From a checkpoint of a small contrastive audio-text model: soap at rate 0.0012, 6500 steps.
Rows from block 3 of the audio encoder, named by matrix and row number. Rows with one number belong to one neuron. Each number is 128 + 24 x the weight over the matrix's rms, rounded and kept within 0 to 255. All counts start at 0.
# gate: MLP gate (encoder.blocks.3.mlp.gate.weight, 1024x256), inputs 0-127
# fc1: MLP up (encoder.blocks.3.mlp.fc1.weight, 1024x256), inputs 0-127
# fc2: MLP down (encoder.blocks.3.mlp.fc2.weight, 256x1024, transposed), outputs 0-127
gate.206 [172 111  93 145 148 126 127 114 140 128 125 107 128 134 144 122  83 140 173 138 129 135 166 135 128 121 140 135 128 144 129 116 105 137 114 146 128 106 117 171  96 144 124 107 143 130 131 162 103 180 142 136 145 109 132 125 142 122 114  82 109 132 110  97 152 121 133 112 122 137 128 145 134 101 117 101 138  89 118 169  94  98 140 106 165 105 154 114 143 137 155 135 141 114 113 161 123 147 178 165 120 102 106 125 139 131 115 123 160 131 121 138 165 108 100 115 127 134 163 121 128 146 114 118 105 121  93 122]
fc1.206 [131 120 126 123 157 131 142 109 169  94 115 106 117 122 126 105 136 133 129 145  81 146  98 147 147 103 124 160 122 127 112 111 115 160 120 157  85 164 121  81  78 113 107 132 103 158 122 126 155 104 112 121  97 139 143 166 101 115 124 101 159 180 137 166 143 125 167 130 150 125 195 105 157 123 130 113 132 156 148 156 123 119 116 118 136 118  89 128 131 167 170 135 133 118 128 125 118 166 149  92  97 164 132 137 137 114 121 146 122  79 151 138 102 163 113 131 152 147 120 129 127 103 135  98  72 124 128 106]
fc2.206 [127 163 123 129 132 144 140 153 131 109 117 166 171 114 190 128  70 108 172 103 120 103 124 134 113 173 118 138 108 158 150 153 113 122 135 125 124 126 128 143 127 120 130 135 119 107 156 145 123 145 165 140 138 124 135 141 167 127 121  93 140 178 103 150 115  96 151 111 104 115 129 126 140 124 141 109  89 137 134 127 136 144 118 110 122 133  97 146 135 135 136  93 153 108 113 159 136 155  87 114 159  96 132 142  93 111 131 126 100  78 152  99 149 130 146 142 115 160 162 106 128 109 158 107 129 154 116 131]
gate.207 [ 95 102 187 133 107 148 141 130 130 115 135 108 158 154 127 122  95 146 124 158 145 130 139 126 125 111 122 129 161 131  61 133 128 111 152 143 118 142 144 108 153 127 119 132 137 158 128 158 119 123 119 115 136 149 126 134 143 143 140 156 104 107 118 114 103 139 138 153 117 154 191 115 117 122 119 114 136 133 157 150 124 159 125 113  93 134 119 149 113 152 154 135 165 149  72 142  95 108 117 127 110 163 141 150  80 143 170 117 134 165 103 173 151 119 111 108 141 103 122 121 107 108 139 106 152 121 102 152]
fc1.207 [123 125 120  82 120 129 115 139  93 150 109 147  97 118 106 125 143 116 145  94 119 113 139 145 149 129 154 115 112  87 120 140 150 147 125 113 121 137  96 173 125 160 139 108 134 139 116 114 139  98 122 144 112 130 124 136 150  94 106 138 120 163 156 131 148 105 122 120 118 114 106 119 153 119 160 128 128 133 101 133 153  92 145  96  97  97  93 117 130 103 113 146 138  93 201 118 135 124 139 107 132 101 127 166 160 163 137 151 131 126 177 133  99 149 119 156  99 148 102 129 124 142 100 136 109  97 138 122]
fc2.207 [184 116 134 151 109 103 103  97 132 113 137 110 117 142 152 173 102 152 100 105 162 160 151 179 113 150 132 121  92 112 182 173 124 137 127 120 139 110 133 156 106 109 158 159 134 140  78 112 117 162 150 135 129 170 141 151 149  80 114 121 146 111 115 106 129 139  72 108  68  90  70 127 101 106 133 126 120 119 127 166 169 140 153 119 134 132 135 149 139 118 141 112 158 118 154 138 118 133 110 108 154 154 113 102 152 117 154 145 150 148 117  83  79 134 116 167 126 109 139 144 117 115 146 135  87 112 154 157]
gate.208 [121 158 126 100 140 117 102 107  93 131 127 161 141 129 138 158 130 151 113 111  98 131 102 142 116 143 128 116 121 149 150 142 115  94 105 140 159 130 137 108 117 147 164 118  95 137 157 116  72 151 114 101 102 133  75  95 151 169 110 111 121 145  82 132 171 159 126 139 129 108 138 100 121 150 138  85 120 165 135 163  98 118 131 117 119 176 112 133 104 121 108  94 100 102 152 138 116 149 150  99 117 153 151 123 148 109 130 153 147 145 152 138 123 108 157 147 102 127 120 137  91 132  88 114 121 137 155 132]
fc1.208 [127 159 116 107 137 113 142 121  89  95 125 146 129 120 117 127 129 132 127 136 116 111 167 135 124 122 138 116 162 155 161 137  94 108 137 144 151 164 141 113 144 139 131 143 140 131 137 115 136 174 112 152 122  98 109  90 128 121 168  95 104 129 126  93 165 130 107 113  88 164 187  89 153 140 112 111 115 153 108 182 103  89 126 118 150 120 128 143 126 115 136 107 118 146 144 101 142 142 158 110 127  96 119 116 114 103  96  88 124 122 145 110 146 119 121 144 109 148 129  90 116 121 113 129 134 161 146  67]
fc2.208 [149 152 140 165 137 111 107 123 120 114 101 153 127 130  95 141  70 134  77 140 124 174 140 165 170 110 157 125 145 152  89 116 157 127 132 112 125 135 118 151 169 137 142 153 121 143  83 144 129 131 138 160 141 136 153 102 132 145 168 140 120 101 104 166 151 133 119  75 141 123 137 116 143  64 140 162 131 148 122  78 137 135 128 168 113 112 124 162 144 105 142 134 178 120 116 132 105 134 105 127 161 177 133 111 131 104 111 141 105 101 130 136 107 125 140 141  87 107 100 141 143 102 117 108 117 142 132 122]
gate.209 [138 133  97 125 131 134  73 151 139  84 124 141 131 168 143 125 153 120 145 146 139 125 134 142  73 103 143 125 168  80 143 156 114  90 139  69 110  67 163 100 148 173 106  39 145 200 136 149 126 127 176  71  86 165  93 111 123 108 125  62 169 150 144  96  95  79 148 138 163 120 120 142 161 153 152  80 139  84 124 152 146 100 152 106 136 119 183 156 151 146 109 135 161 104 104  81 106 108 106 137 124 132 136 145 147 170 152 164 132  92 119 134 136  62 146  81 105 140 129  95 122  98  97 156 147 135 125 133]
fc1.209 [111 157 128 158 156 154 157  90 126 137 133 118 129 152  89  92 116 105 140 146  64 105 143 106  91 104 121 150 141 117 161 112 128 146 122 142 162 170 146 172  99 103 104 161  96  90 143 127 163 120 109 164 136 113 117 127 149 123  98 195  73 120  86 153 152 123 139 115 118 169 145 149 144 148 133 156 110 130 165 150 126 127  88  78 134 114 125  95 103 179 127 160 107 129 109 169 163 142 120 131 148 121 160 127 122  80 108 123 181 108 110 129 113 108 131 106  98 107 128  97 115 104  69 118 132 103 129 131]
fc2.209 [200 151  75 135  93 138 113 147  92 115 149 129 101 151 115 124 140 123 121 138 139 103 107  96 152 106 113  91 107  93  72 108  91 119  86 152 203 108 120 102 108 166 124 149 138 128 125 138 114 108 110 148 117 127 107 151  99 128 143 139 161  86 130 144 153 114 151 117 129 168 103 111 149 129 119 137 131 130 166 106 147 103 146 106  78 114 119 130 128 101 111 104  91 147 131 108 133 111 128 134 105 125 131  71  91 139 143 124 130 141  96 177 119 178 125 123  93 125 104  97 118 117 167 107 171 131  80  99]
gate.211 [ 78 127 140 101 186 154 149 118 136 125 116  99 123 111 164 170 130 153 142 121 118 134 127 143 130 112 160 113 132 110 127 164 150 158 115 137 146 130  98 114 145 139  92 105 138 179  82 142  89 116 150 110 108 140 139 104 154  73 144 127 106 157 156 168 135 135 120  93 148 143 170 145 150 176 164 100 165 147 121 155 109 118 125 142  68 145 135  98 136 114 144 114 111  74 177 141 103 111 118 107 131 137 103 106 155 109 118  86  81  85 107 153 102 142 147  94 125 149 122 101 140 168  90 152 124 111 151 132]
fc1.211 [112 120 106 140 159 139 110 146 101 147 128 115 142 138 135 129 127 151 169 108 123 143 119 114 137 130 127 132 123 151 137 122 135 119 100 147 113  89 121 112 126 102 124 148 101 129 101 116 155 120 125 102 133 103 140  92 167 108 145 110  81  94 138 132 139 139 135 171 115 160 159 125 108 141 122  89 185 109 134 131 121 184  84 178 111 150 101 140 163 101 161 167 130 136 163 121 134 164  73  96 140 111 109 110 126 125 132 104 132 147 136 142 100 134 115 209 135 165 105  88 161 120  93 116 116 153  92 135]
fc2.211 [120 150 145 140 131 143 122 123 143 107 111 153 145 132 143 128 174 129 163 113 149 117 166 115 144 122 107 163 141 147 135 150 126 130 113 131 144  91 123 104 105 160 135 124 113 131 149  99 129 114 133 153  94 136 113  93 108 105 129 144 126 169 115 120 138 131 138 122 127  93 150 130 140 132  95  92 178  99 141 133 132 134 100 119 146 127  86 112  88 124 101  94 128 166 133 104 143 102 129 162  86 148 108 103 128 127 100 124 183 121 142 105 109 137  88 118 114 157 116 125 178  92  95 128 128 120 158 123]
gate.212 [113 111 135 126 105 140 145 113 159 122 146 157 177 104 124 112 118 120 129 166  79 161 177 121 112 165 104 120 160  90 173 107 116 113 153 132 152 140 103 144 155 147 103 134 115 122 117 134 129  94 116 119 162 107 130 153  86 129 153 103 164 119 124 173 151 139  94 134 130 171  99 128 124 125 116 134 119 100 139  75 128 148 131 104 145 101 118 103 166 117 120 107 144 142 127  95 146 146 103 128 123 127 152 127 119 153 133 123 125 105 132 120 102 156 113 110 146 134 101 152  95 130 167 127 128 138 105  90]
fc1.212 [102 163  91 147 115 110 126 129 122 139 164  95  83 124 134 102 136 131 118 118 109 148 128 154  85 152 147 143 118 149 128 126 111 107 145 121  97 147 113  97 112 148 150 125 132 160 123 137 134 141  97 153 140 141 117 137 127 133 147 134 102  94  94 135 142 163 146 158 136 104 144 156 135 115 127 138 115 139  92 109 142 133 144 164 136 150 127 115 111 132 157 126 148 144 125 130 157 130 118 173 142 109  98 146 157 151 127  94 117 158 170 125 135 139  76 106 129 103 157 108 109 132 127 137 177 115 124 155]
fc2.212 [185 100 156 116 161 129 132 118 116 171 137 113 112 129 131 101 114 110 129  76 139 140 154 138 148 132 148 138 120 118  80 129 108 120 107 169 128  95  82 122 161  98 131 105 134 146 207 143 133 110 127 149 105 129 116 119 126 118 124 136 172 110 115 110  99 121 132 155 128 145 103 141 161 152 155  97 103 144 154 122 118 128 128 135 125 134 141 185 114 135 150  80  92 170 152 132 113 126 122 124 129 155 134 159 135 118 103 168 175  85  65 140 132  84 112 104 117 163 112 122 122 138 153 122 131 133 121  80]
gate.213 [139 120 113 170 111 113  98  78 143 117 132 143 118  99 161 140 122  97 119 106 141 151 102 105 158 116 133 152 100  97 137 128  76  78 125 104 174  71  93  99 146 136  54 138 128 109 198 104 110 185 153 187 166 145 151 181  98 109 101 120 101 135  86 124 120 174 146 141 154 138 131 149 120 133  78  66  99  99 116 144 127 112 122 135 135 126 103 123  73 132 109 127 126  71 120  99  28 123 128 123 157 117  80 145 101 132 122 145 102 176 148 120 121 133 186 142  97 135 164  89 141 113  89 108 108 139 126 120]
fc1.213 [131 153 110 145 129 117  97 126 140  53 146 120 125 130 151 138 134 125 133 132 124 128 127 125 144 159 146 118  83 116 106 182  51  92 153 160 127 126 129 122 111 152  90 150 104 150 162  97 166 160 108 124 169 149 142 164 100 109 121 112 113 132 132 133 138 138 183 155 100 182 108 121 144 107 136  79 125 129 114 113 117 124 108 141 151 113 151 132 147 168 141 122 165  81 130 124  64 137 110 120 121 137  66 154  90 138  91 134 135 163 153 114  98  96  97 132 152 186 161 132 117 151 136 104 148 130 151  82]
fc2.213 [138 101 137 120 160 130 108 187 109 128 157 171 124  80 103 115  87 112 149 159 147 152 110  87 129 123 151  87 152 162 162 124 168 168 120 138 194 133 187 135 133 163 132 163 116 179 109 167 122 151  64 109  89 133  91  57 233 109 149 131 136 126 106 117 137 128 108 125 184 119 178  82  86 153 136 158 137 105 107 135 123  92 145 127 114 125 130 160 130 106 141 109 117 229 199 142 152 112 141 131 128 147 157 106 196  94 127 131 129 105 117 103  97 148  82 141  90 100 121 121 135 116 143 181 125 136 117 157]
gate.214 [177 130 140 137 164 155 146 148  94 115  89 134 111  98 176 148 135  90  95 116 122 170 100 168 110  88 113 118 121 124 141 136 103 150 146  95 132  78 140 141 128 101 140 118  90 134 140 115 131  94 106 136 112 122 137 128 153 109 121 167 128  97 151 126 144 153 138 121 191 146 142 138 178 121 142 126 143 158 144  86 110 141 130 107 127 116 118 102  96 133 117 152 123 120 170 115 118  96 127 137 162 167 158 109 107  82 129 148 146 111 113 109 127 151 167 144 117 143 117 146 103 122 131 178 111 100 173 121]
fc1.214 [122 142 132 185 130 104 146 114 138 140 144 130 160 160 101 114 153 147 106 123 115 135  89 123 140 141 121 149  87 143 133 129 102 125 119 121 166 127 130 130 107 126 144 116 140 105 132 149 146 119 114 151 116 118 161 127 133  86 129 116 130 118 146 165 108 113  92 154 172 106 153 144 124  93 123 130 109 120 140 130 126 148 121  92 133  99 122 151 118  70 153 132 162 176  89 128 110  88 140 126 128 149 155 128 129 171 133 143 137 133  96 143 149 143 118  83 170  80 132 113 143  76 143 145 112 117 144 127]
fc2.214 [150  99 119 135 106 114 135 117 118 135 148 123 156 118 137 149 166 126  83 125  91 136 109 172  96 117 140 135 125 161 126 137  95 145 164 110  73 121 128 131 103 129 173 143  97 118 107  93 145 128 115 110 146 147 149 162 122 113  93 128 178 150 124 121 112 129 100 145 144 105 103 124  78 121 110 108 152 143 129 100 121 175 104 140  83 129 105 135 140 111 182 136  99 151 120 160 122 162 121 143 148 158 124 138 111 132 134 166 117  63  57 119  99 133 153  95 136 131 123 156 128  91 110 109 128 124 141 109]